From a checkpoint of a small masked image model.
Data: trained on made-up ball-and-stick molecule models, 195000 training examples, 13.1 epochs.
Rows from block 2, named by matrix and row number. Each number is 128 + 32 x the weight over its row's rms, rounded and kept within 0 to 255. All counts start at 0. Numbers have three digits each.
# fc1: token-mixing MLP up (model.blocks.2.mixer.f.fc1.weight, 96x36), inputs 0-35
fc1.14:094110156188124140123128152141157101134146120173078166142085175098106183078099163079160095092151126134136078
fc1.15:126160124084125133181152093174139081098144121098126158077090155163131079173171173143160153134082075132109112
fc1.16:138111145131130142136201126087125128155079067106089095098094094088108096111144089089093088142089088085099116
fc1.17:079098123105095112136176166138144084119134053088170163152167152124080160137181147150094081109149155120124151
fc1.18:155125138201082145075181082095124187121104130093145110079110149123137163101144167146127091160106116165087136
fc1.19:113102106183198127133091090098089086141131096106105100147177150118124165139143175156176190112111103132111084
fc1.20:140100132135157136064093152155164134203184077135178148089141110086101123098111136120114123185146087096114147
fc1.21:103097159183126145183158076081091100128178152124164147139106153164094121076077105148148086161110097140144147
fc1.22:122130167156159145084147145150105102112123173161083101165141164128099074167148125159066095128191068122121101
fc1.23:127110141139162180124144104082101083120072115182162148171201139113103136119102065076138141131104143165148144
fc1.24:131151078123187118136144155148114120100168133083091102127159146113176162116072107128067060129129146167182144
fc1.25:167178099126141158064087108109112119167187109111126133161089160162119105157160130116098114051096152125148173
fc1.26:124099129177123124069112173081111183163118138155122097177167104100132174091086083118098098119164178131151143
fc1.27:157171155160152122108082064100116136151176201167072086086085118127157119140101095119154171135128118121145128
fc1.28:099084100109142105111147109069072129135133184165169191139131102101122055137120147171130139130161137109138186
fc1.29:121115087086110129098090114153163124108192170113076114134066047083124132082104135139109092125118116100102114
fc1.30:155110067059094127111143154132105104138119150156107069142157145170157177102115166150164105173126080088139168
fc1.31:135113116109096221126089107111124168091114129104117188102182153106138098172100185093120136100144119100169124
fc1.32:175105096087093151080088119105137138159142169124128167196085169154092158169132128081126104179104112136089134
fc1.33:130162154155175143108116141109089161128090071076107126143157198166114091113107126178164135115129101055142146
fc1.34:158137089100124126103120143170133100126133134108148149142151182153068093106066059114172169139181179142111103
fc1.35:138107102117132153130142191167132145089054064104182174193164121145133100096127168112098115140110101137113120
fc1.36:096177179158068094075116164145097095126132139096151117193130136084165088117134128103163164119102104177135149
fc1.37:132138103103196106121096111105058139097096070060125118109085113132105127130161099089090109143089087101106153
fc1.38:143098102152148136106138137100187112112115094159135090116133178082139094173115106148156117203119192130071088
fc1.39:198077113167112137141095111119173074116091124116092129113136131094139141084173117131111191137183118097123187
fc1.40:156160106176185132124182196127110123145129106128104090117045059105084104134162143139168115128126117141127125
fc1.41:121120089082097214113113100105092079120111099101088129114102118111097090125120094073094167143130125158191137
fc1.42:064090125085111170127107085119120167152100103119164087156103134112150158145165100165169101113183103172178100
fc1.43:113120098142124150104183165072191114120182155091145120111129120100154118140122075141119200129109078094174102
fc1.44:139155154140107064119112166169151163110139139118153101080064157137159121130131170200088100109171108074113129
fc1.45:160101111172085117132091144133097110085104118149120111137097131148155107154112131170119142208067176122200092
fc1.46:142149128141109174126090090096080093101102081074082115125083079105111142114108155157110088124162111072083160
fc1.47:087103106183149130134085121174130173069170149113154083157123103150100125148164089098149120168169116070095153
fc1.48:176171124165140113142157181130103106106151157114107193114157102168102096072107147075091156164084104099106143
fc1.49:097135193102104177170127178096093094116100149091105108084100124135100104116111153109127150160192181141113176
fc1.50:201140177080111136157098149111084170082143161089126118130123131142097168087160104140138137079143128139163060
fc1.51:155168100074124108073105176172168166130079111130085108114148104097154138188177145114119169091141157115115102
fc1.52:105137151116103104150131081116133115168205177149090093045090136103114165173138100158159116111151172130132131
fc1.53:118148122167091176107124140153119124182093139118179083097158077178091149179070124161103144083106123160108120
fc1.54:133195148115099105117124060085171174122149113161106105179165111155134099068101170131108149156161135132098091
fc1.55:083122127074131120193095167153133088149162117181114150187138076151108110167104096116131143109104121102192103
fc1.56:071060099156165148111161113178105114157134106120081121161091114170154103117102155152112188094131182125107155
fc1.57:159116130141166148146098143141127192138085186176101116115079101125195103109081119107162163123081081146109105
fc1.58:089194091109124151192128125113111134199091142106095124155134138113102141089190093146094134195097119125111111
fc1.59:103137180195161148157117100122149159129140105101154188114102100090100077150141095098099150081120172172103091
fc1.60:120137159147151091105113135130167144090115118174182159148157125156150198141159105126095097102066058082112113
fc1.61:132125199070199201087126106107171103085124107112140098150103104139115118136120122132117114191097115167139128
fc1.62:137137166150113125104078106142171083158117153072083190131165081146170135130118103161170054128119141118101151
fc1.63:124136148147125128174170107082126118048074159145098097169144142175176148173154097091121109076116160123105142
fc1.64:127088095107078115148138125147169091137157181176150124112106057095137175148147133086098137141132157203101107
fc1.65:107131178100121136163132163132116166173157089152124088076161186143150089135091069119164126118112115094074174
fc1.66:132088107173125102099101145072101123101098080080090142115099087097178120109080127128061128116118096092170101
fc1.67:126101086110121105095089133107109112116102072060101137091061085112115117105113083097183141130128141179088156
fc1.68:148162157144119146141114150186189129132120060090086063119134164151134196121125096086131126131096125150116077
fc1.69:098120173158122136160132133084121163148143111148100099116118080106174148161188197141080085122082076101145155
fc1.70:111113161109098091123118033069123182103089095123106070121089116079075150103114125131161120134127116133122108
fc1.71:135145149107147164144088105179159132105134176143142085168158095034098137093104160183147112110094112102136146
fc1.72:085114143090175063114163116112110169147122177086101140122168135088115177190112157076144152161112104114102147
fc1.73:170123090136107093188083140113104130091182091112118143125153112119138120176104142148124120139184081211083121
fc1.74:133132094138137116111143084128125105079118191128148165171086054118124161113176197135092121111130114146192119
fc1.75:099198164170183038112102107101144158105100102098116154134104113093099132166116124146099144148155158112169131
fc1.76:112118139080117133122105086190148111092062145083068112104161082091130123141092072115100130100089121086106116
fc1.77:106100105141134079112103164090178173110133161140108118108160142157064083112168151158160114094069148184145149
fc1.78:123110110090100088123095054089112119092076147127144116120137055050081084129088117134126141134152150129143129
fc1.79:198092109117193073164142126098145129186096107109163108168109092153152080120125133107147091093173104125129154
fc1.80:091075141107116141132139154152172159133170150034063111154093109188174148097134148146121148133136132115110099
fc1.81:132082085145092103150148078170128172176157133155141171159176158106178106112154079119114146083080105103123103